config.yaml
horizontal_flip: false
conditioning: "none"
cond_dim: 256
norm: "layernorm"
dropout: 0.1
moe: "expert_choice"
num_experts: 4
expert_mlp_ratio: 1
shared_expert: true
optimizer: "adamw"
beta1: 0.9
max_steps: 16100
Rows from block 4 of a small image diffusion model, named by matrix and row number. Rows with one number belong to one neuron. Each number is 128 + 32 x the weight over its row's rms, rounded and kept within 0 to 255. All counts start at 0. Numbers have three digits each. After the name is the row's rms in percent of the matrix's.
After each neuron's rows are labels from the 100 images, of 14848 (inputs lightly noised), where the neuron reaches its highest value: "patch colour" is the nearest of a few named colours to the mean colour under the peak; "strongest on" is what is common among them. Only what is clearly more common there than usual is listed. The data: single printed letters, digits and signs in grey, bent and noisy.
# fc1: MLP up (model.blocks.4.mlp.fc1.weight, 768x192), inputs 0-95
# fc2: MLP down (model.blocks.4.mlp.fc2.weight, 192x768, transposed), outputs 0-95

fc1.473 119:120134158194111193117129092076131106122133136161172154120106154127123098180065091127131179104138119135172082166099112085107120134215096132152189157110102144093068165170122134092142161171085126143202130086165153138129141203110168150101119116156145072122108119083151084109183120103125113123
fc2.473 148:162126140110125135179136140171055115162086087128133088103158081068136182086158153113183094153211140104105050102186173158114144057122079126101094110161131154145109095136132099150125142127101098123096118151107122145098110102091084137090142123117165071160164159110160123110101104157161147082
patch colour: white
strongest on: dark on light

fc1.724 106:135174145092129124173138179131114098155165127078134106146179115114160143168103140113126102095141193101129158201123159159125115159054101175166128167130137127134129131113141087155167191095146211139115154126126152101128127110095161182075081191129099095060065138108084132072090137198132095136
fc2.724 103:136134206085104165079106081106181147131062104110125145121108156113134098100145122131112153216136063121166141087159084165118099111140141125070143157130097183106134121119124116100058129183129141089137108136190141113127111105124112099144129040157176118156182139190115110176152162045070131139
patch colour: grey
strongest on: capital

fc1.737 113:153139069121126109059121153134144124110137082145169182119117089122104148145105154113064129150117092076126132151160113115108153117135070088108151113147142121130158110074186140141068115213145128110182153137114152119094087105136075086090122133177116107125149167175157125120102140177113110099
fc2.737 128:112148141121172107114112142079102191121086164119189141133100137106096095116141064139100137149104089135140089095171109153134168141118145120119130156111097080108123139115117164163142175185136172061099075160177066153102098134130129104115125132107167140100102157124131174159132096134181121147
patch colour: grey
strongest on: dark on light; bold; capital

fc1.39 130:117145113090195088103092113157123104128103096144153126138084154157125102198125150104093140195098124148153138150146164093121092133091112116148167062044198079138143114101127184152131121148061110152146171158093083100053100129081141138106107157143169104115110126186159146075147131139139091135
fc2.39 110:112129180196096143129159179170085159116123155085143057128114105118159126115127086131094162127164065108113069170160146074114154148079145115103190163196098152135087092137135130113162160189166127099102129181142115095140155122137164155147132155131166156096128126131091185169070142176104123165
patch colour: grey
strongest on: dark on light

fc1.605 115:155141145197103139117060134134143107131141154151137125103135114161146169103110083105060124132045122164066094162147155208140135155148124081095030181162139164124165160095118169049112151128155126153158134191143139072160151158118198132140100112145132053138118113103174157105104126137142126128
fc2.605 099:116130154105094164134160077189139188118149101126112097110164121177141136128098082155163130121187115091081145138149157081165049138101129120150158069093141088086130073118171155133147147130065107140156107108116129145143097049145134094139103192088126106123073122113103110133136138135147139147
patch colour: grey
strongest on: dark on light

fc1.142 109:166173140138151102117104099133128118117172102157130181126117165119116120123063198110130084110076067135121177154155087075094157107172109114068117197033121138095145129182170108144120150148082106125165137134159131153109136229128100083183099163166126066151119144095154078104116157118121158117
fc2.142 129:142100166152099100117117123108073159170047108117121123089118149070133103107157084118081092161190091157158102072176118147142154132112097143055130139180069133135106119125134084147099106124175128135104095075152125243105091176096097180096133109117147143102128130156152154095101159049150149142
patch colour: white
strongest on: capital

fc1.551 007:126152145153127188092174152141144138135146084149127114141112164140124105164135088101138117159130047110088154194139080084120123100148176125117064168180141078139156118110089140209133116192115092120141145144107146082132095089102113142083130126139135175071110078171126147104116104033121078123
fc2.551 024:158105146130161107121140148106174255084093109100122105097097066110085114118151165128133147095169157105152105067122176133139154131106065161135126122094137156088119178117123123072167149104107146136154048102123093101150131085161146152131139148039116114116136113150096146136131135153112133151
patch colour: grey
strongest on: dark on light

fc1.188 124:148133065060073169132099148183133110092100127106076136154165096075103084145118124138153119148164130091083078153162130134078167164133111144114150166147092113154175107125159123107091119117155113135057195109213187167100130109097130130148124052166135108120138156141097154153114150099103136065
fc2.188 101:115087082139201100126086060119155158153186126155113163120197096134087086165137156145159134140096163122140166116100136122155109114191081116134146077081173099150114150119115147133182081105110091169130117101075096131082107158076109102130141169083115073139071101096148086077116151143139146079
patch colour: white
strongest on: dark on light

fc1.424 118:165117094136133128124087088051108107105164176122152105108122111163121114107100115094101111142142065034138091216137118144104173083115140136075117191115136163095114211136130148098157106136143129104224124137135158142130142176160137089109151165101133129146169125073132095133163160092178174137
fc2.424 096:088124176120117060145151171145125107142146130100140136172080120141165155071110086126130108099053157144078129100094147049170126149160142145194124166155199115092188176118129166158149194167130167155102155206114177091170145104141101059157147121104136152101158127144105129150081091222115083132
patch colour: grey
strongest on: dark on light

fc1.159 107:148135137119129159095134084131134103138111145160181130124145161123106104156120155104111128153149124143153124139148096140125057170132145168103097103162114062158190104135208169079114119103157150118164178148105119172134149150025110109125115097114128146130121164126111101141101127153107080145
fc2.159 093:117083122133121131151143127209127207100133107135068141116129111129133241121131095101067082138156098141105153165074104120096189137118107124192160132107098164162139124113135116108126148095121093153093106150120128147112062133179160131144132189124171082172103074097147159161162143164124188160
patch colour: grey
strongest on: capital

fc1.260 111:168148098158177135146110146140184120165171130100153142151156095160076151141119146109110130145039129101058107152121098125104080128132107103180117155149107092127105151052083126121107141132139112122189113162045097110202143116194122107109171165105149092130129126149125117108117124110118075114
fc2.260 094:136176154137120170146089127167171143104141164106125133091116174160132096130172070216177097128143112106097174149121172115170150180137156118168146146145160104097128160125143112166154107153120153181122126135137157154102104081116124191130114145107154166167117083146129165130109085132209070127
patch colour: grey
strongest on: dark on light

fc1.619 119:083137111096147139111167092166163095122164125175076134144146161155151199117105141095157133149120137131135153185086083140061098110136168115166098148120160148181110136179099165139138136128073195084116181214161124106119110086111179057167161107101109111124133096124078100189147150150128073124
fc2.619 127:120070140078088140109120085102080162167064155197165123165110121119158085098142135169123125126134091142116144146174148135108090126125110115113098058195130146133184150112118153115110099153128039142134099122125155103175111122124166175096117125077141176103174093088153150090115094091112127122
patch colour: grey
strongest on: serif

fc1.31 099:153142161158148085106175094118134118124169099065162145113160172068127104148102112147127095096153144131113112160148151110117112154143072143084155159136171107143107097160160094160170189108075126163151135143073149178085105187108133119108170205114189096065102182145127175084128160102113140125
fc2.31 098:106107097094091124139101152131173127120101159167142133163111122179146165110143146115114140173096101113105165123114075136112108127161177120158076104133143145148165162112110159117065068125155084093130133152170131107189217117162112111163072066195129176143148083175113118209135138154125099152
patch colour: grey
strongest on: capital

fc1.580 121:166141135116101126127146111089077124131065172155146136098120085133116098114070126134087156114165074044090133125172166093125169095135141131148118187168119115173127130070164095141099107139181092176150158092107157176153144141148123153127132120145135108133151080166194147077106152104158151112
fc2.580 116:115161144114119122144133159226167148116156094112072099070173136137070132127135105172141097125124168106112129126091167139111121149090099144154116127065126152131084164134152109177161170111082148109104085106073132147080099136108109121147177151104150118148104197162138152168130134194202127126
patch colour: grey
strongest on: dark on light

fc1.304 108:145145123145093119135062077047172089173068130221116155122149131147138187161147154176106103134099139146088138101109176107122080076140091074078157105128099072147155070096145149158137103136118145204154138165151100134114126130164171087123126081167131081149092086158148164101086154128146113106
fc2.304 117:151121109072161169125180131123089168056197131162162120127145123093102113132157143079122096129152148141122113114139078177079124158119110170128142136120105169131151102125081106106126133143055134127134105073123115047095128136123095182165172133165133120135166170097141092111148161082135150148
patch colour: grey
strongest on: dark on light

fc1.306 129:133153108122137113099090120126145100140119133165164135161157063107086133128144090108170174157103109092086131138160189143074067185118154146140070126102214122122072113154103137090111153122149096102182119206144167172202083135114149153059180101093070125104106210136145102133150151115096169128
fc2.306 105:133130138102122108142125139163129225112159136127085056121148143113135153137129141129146123080112125102175165164127114198123157113119223132107141079080149092107099119114120091139121116145100143108101119185138147016105184110155127110189121143151079100150170087129146113145116172147122148139
patch colour: grey
strongest on: serif

fc1.110 106:114155103116124117193109153126131118194085087110123164155111159108166166161097102100095159110123147135091089136064082110141104095101112099179111099118125133143103129088136088090079117093186113159065187101169140072212112110176112113172123176176095156096106158127172092115117144089102118185
fc2.110 099:111083101099096125138134083150128206088140156120130160117087122136171097098101121132130061123134132109188118083209066070178140137160136124101179136128148124099151135129085129128109100152075167155046121075155136165119168108096130132117116153116145123121114099148114129151088115079175122125
patch colour: grey
strongest on: dark on light

fc1.674 125:078118095109091186138097057164155108106184097138087173129151120111166144133095103097134133119085132118106124178115136149095176201183133101177191127057134191167141093121098121146092196091117154176116162169134137099150142156118147143136133165111161095124106080068150103109137102145078119046
fc2.674 135:139164138115151151122135135166137132153099131160139083128128119086127070142166117158161148103104134160103123096169151140172074099130100170068102076148131108132166162134140157125175110139155101106123144131105105090120149081062117146138144056169105200109148102151136132126107144114125087126
patch colour: grey
strongest on: dark on light; bold; capital

fc1.428 007:134100144166096108106122087140164132104171086059085108105102145105165134171121054095125128102063100089180116032086150134100082153129087120167076057143097123129086130117112141097146100135151143159137135063155107139117137148154122175163201097136149120082106153146120109184143089115115113151
fc2.428 021:150118132164144121108145147111135255115113091139150117146081120146159125081156138123152148112120190099141130145108120121139139132089123151067164158099075096044090176132113151143141147149136072140132059179163139134106133094122129131100103097127168171134155120082087138135133135135124150113
patch colour: white
strongest on: dark on light

fc1.102 104:122128113117122121145132077081095105148087191109135103107182091139096141139074069106131199137180105082109112086104134172136150062131162132158125103130118133167074160118144127161076136151119140113153140149144129031106150143108157157125153127113119083156139113107139107139201121144111103097
fc2.102 110:158075119156174114115123172069119075101192105094126142109048190190170154190168078130137100139077141123147102100141104105153155137159056155106108149134082160125093146148118150112160151144101179161091132103169170178145095171160099127153178146135149180106077116135065163148119107119120092144
patch colour: grey
strongest on: dark on light; serif

fc1.746 096:171141152143147174083201093108131104196119126086145165142152155099088158149076119118204163089120172134126126117153144072091156174149110113142161153165196120101075093206117135110125177095082114169148158147084080143164117160133129148126132119107148110098099147111111171100167139100085149094
fc2.746 108:090133102098107125183085216143148119078114142122131124122121102176121160095146118088079104182149069097090145153076082147107107131134149108149094172095107174180165192116087121125096068113168133084163097166182140140143128120111117188122153094178150168176112118179146116179122117149147104157
patch colour: white; grey
strongest on: dark on light

fc1.467 118:149138124181185150094110146120111110173134081064139161113143149176058149154123078136127129121125081137087166124104165137120094183184104095145108175149105074110121096109129162129107117137126212132175150161133109128099134142137147131193166093109155138176101160117171075050101149113124143100
fc2.467 144:099132149185133157129149102141170163114158135077130128131122148095172094151105059170188084177179101118066162076030174118131080092123132160151121126199096170098102136120191121123143080122080172120082156127084145186134193169134110150150099150126167162115128174082062153094176089171151172075
patch colour: grey
strongest on: capital

fc1.167 121:170138089124112129097120162124102119092123189152126185123073134211134107181112120155134107170165102104183117168138130161098130104099179112153114144159176143133169142129125179117068127167148087128105134167118095119169107107119152084134145054125116154172156096121107093100077141098130093109
fc2.167 109:109155097075102158160121120092194177089107103108059148137134146173172121117152145093153110173115084164086165142116072100082122152125237149133089134133163125152211127114077116124112080072137111104118113190216129131161150126171164150142158080211110130157089096144135120165167092144120128157
patch colour: grey
strongest on: dark on light

fc1.353 103:113149101085122115116139118147096119194090123138205223127113151135129108158089069145112137187106100148184055092109126124137148117123111111143170167073146175109161118152134108137101134133118088193098141119114067114151110134128087085115107122136089150100131077134138134130153148133115167072
fc2.353 092:115096130155122139125115167078157110089179137100067095141113117162139189122188164126161132101152120070095157167068126095096150144092123095078138135164125158171106169122088133121109101123093193112155093115164190150125134147141155167152149120134138137169059177090140084171073104164146149140
patch colour: grey
strongest on: dark on light

fc1.564 112:097098116050172118096123141092128085127037097161123132123138112159174116148115157117153152152140092086118168103063060192097101117138130146145144161123160148131143127170157124153057080122106113132110177147162111081093148161158144172092118130123094137172158158125092180113116138131139096153
fc2.564 118:105156094143151166166111155126097206134211177169063143093164103176104093132109155150186077119147142126161128159100139069156190123130123113162141104093146091164176136157148117133105157150065069204125139126059169129185105119093116107196142187109097141096134122059168109095102111121159194086
patch colour: grey
strongest on: dark on light; serif

fc1.90 123:185158079114088205107135143125251120152088150116093182155127149141102180134124115111075172100134070070097160109126124128123133142147102138139106087136143103143158146170125143096133165147148145174119174144138105093161110114150092170174105187128179136144106146164141134100104093109087084086
fc2.90 103:132144106169100101142118175127122132151138159180157169084112163163142100167155099200122068163155130181129115148126122113084151155117126174061114117121124142079123122122118104091134186116118167166112091152176140109124149111086125053142186106077069153131117131074136180137149136117163156149
patch colour: white
strongest on: dark on light; capital

fc1.130 129:169142130056103161122131146094162109176102175161091177182160147124122158170119184112132186094121099088081133122146143111102138146128103147104087104135178103133150155146135122094121144093096110147113163133144145145144126107116076185143152166160166149129158161206089155071113160136159099113
fc2.130 124:142125075146155135159102135140142135130154112180171192112090150111134113102144073159103088124130147215156117146134109091062147158109124155119134130111101126110168106133122114118125194127109175178143125077152155142127120095082116074143168166065075152129128177082155169117116110092107112134
patch colour: white
strongest on: dark on light; the character *

fc1.63 103:131158137074083176153134116156093085173066198156165150142177037152139171125120112054116144163086114063098149155129164151069159170168117146168066144151107130160116163156142143120065113164160141094145184126122142081181176147123123112156129096171089152097215127090172151140113183150154113152
fc2.63 129:118089135217170091075148079060088139095127133052172146105094175119153131143165061113111131137136080119158096120160130090111089117118109119104077200135101177120149073138102151164173131134088184123198093168194103168109060137155109107093108128102172140119078110151106112093132081118077084135
patch colour: grey
strongest on: serif; capital

fc1.258 099:131121136022095148130142085127123104136145118160098130121159079071161083126109148054162170134062152139112103158175104047071129186129111121130138106151163150178180133148127182154099115085116095114099175178107091081085141103115134131123038134093143145119107098178140119152113127099125120104
fc2.258 074:174121115113133153114139105082131225158140128140205143076145181104120126068144135172150071186174093129142114145127102127150136095169096139152094157134113156145149132139115113178124132083152104108167000139109130143096137098116082151155125112136135103188127156159150169086075108151124024114
patch colour: grey
strongest on: dark on light

fc1.113 100:098095109118158127132110094095128105083129092115104079152115123158133122160063126130191132079152121086106202138157148122071111113084039126089151168125148110139179168090159174074138208123181117142102146151163115137148139122090188181142120135094153125137111154103122126087082147109160135156
fc2.113 131:152111177154086111136141127138146138194119123136182170092128140126103151141168120128080140180158114118134057096110081093141138138155181134120125116151116167140097116141142126129066112130147074109179155103143078116139134142165076067195159073094122134132187070166113120162150145148099107119
patch colour: grey
strongest on: dark on light

fc1.324 125:141156102082058147132131134123154091206096136169123171186132117151106181190113128108113126095097107090112107143158131096134159161150121140074100170148172106120136145180115130084127130166126174152125147146099121132112079110116131162163102132153137154106115129166154113095148113141144127087
fc2.324 142:125157052170149147093102177118081155196176148116194182158081134147119154101143124148104110188183114099121115100131095066122128124134182140165135110078111073159167108168131134150139178120129129139139140092127124111104126110106111081165146129089130157124156193101136179118169129131128082098
patch colour: white
strongest on: dark on light

fc1.483 006:159150204178165179084094120155091138164209146116094113103135101112124127148105123135118110112171073134141157138121115134127134074149119137157061139181121081119108123136016132178160095137163136150132134122137047119117133113105138177169174111156137191059174125164117115130174128122095054184
fc2.483 021:127113109131138119160160155134138255111081084126115083112101109144128101105163152100143120137112147094142138179140097127172136146109089173108123123119125152074076153120130121107160168163087156138125069106121180157135138098115141121113151122076123081121136067086131153128115142134102157173
patch colour: grey
strongest on: dark on light

fc1.690 106:132155112116105147182177160102112116173109111098119139162170060124164093208146130145145115083161157168123152086110096109142108102147141131160161151144175102141113126135109125135106118113135157159145137140171129182127105084200094143026171115149226121124142110070107107105187169058089129105
fc2.690 089:164163117130130095099106053120147118165136130164131169065140158131184185063105144124086126133141120172157122143141153119135183129111135157098122173097064129081106136123135135165134128149174163096095133152122117109161153184031153121164110141114098090124089139198125114151097105164117154127
patch colour: grey
strongest on: dark on light

fc1.212 104:125165134139118145090175134121057117126073134136144112127147103143184101110153124126170129143125133118160122149133172131139197159121120030187085156118157097064109127141202113132146117174104135117086079155121131146156127117107125125108142197134112172182148130155107152131154176162130121106
fc2.212 120:122099140113134096172125140136173155105151158189169129146095102107098082126089119106106066130154145159115145129128097183146092087138096185135195089152111112160165153156076117137143122172154161118127169103154179114066139166148142075113179123097121126130082149150125091114127095093169124131
patch colour: white
strongest on: dark on light

fc1.238 102:166114098081152121118109141174151113152210130118114128137139127146206118145154169137096139177164070079178078168165108146079159166089106102112137163128100142084135142127142155126115138109096167094143131119146164134123064100153097102045105167054149127141163081060137102121181138137132165101
fc2.238 089:108143127180120158183127086139104103084112129125138176155079129075109136054135112104142090097124146138082144173097142073165126129116114122151124170089201131203161121133107125165130157099116121172081160161098123081156167136113157112131227142160117122146087163155091126100076079145126098130
patch colour: grey
strongest on: capital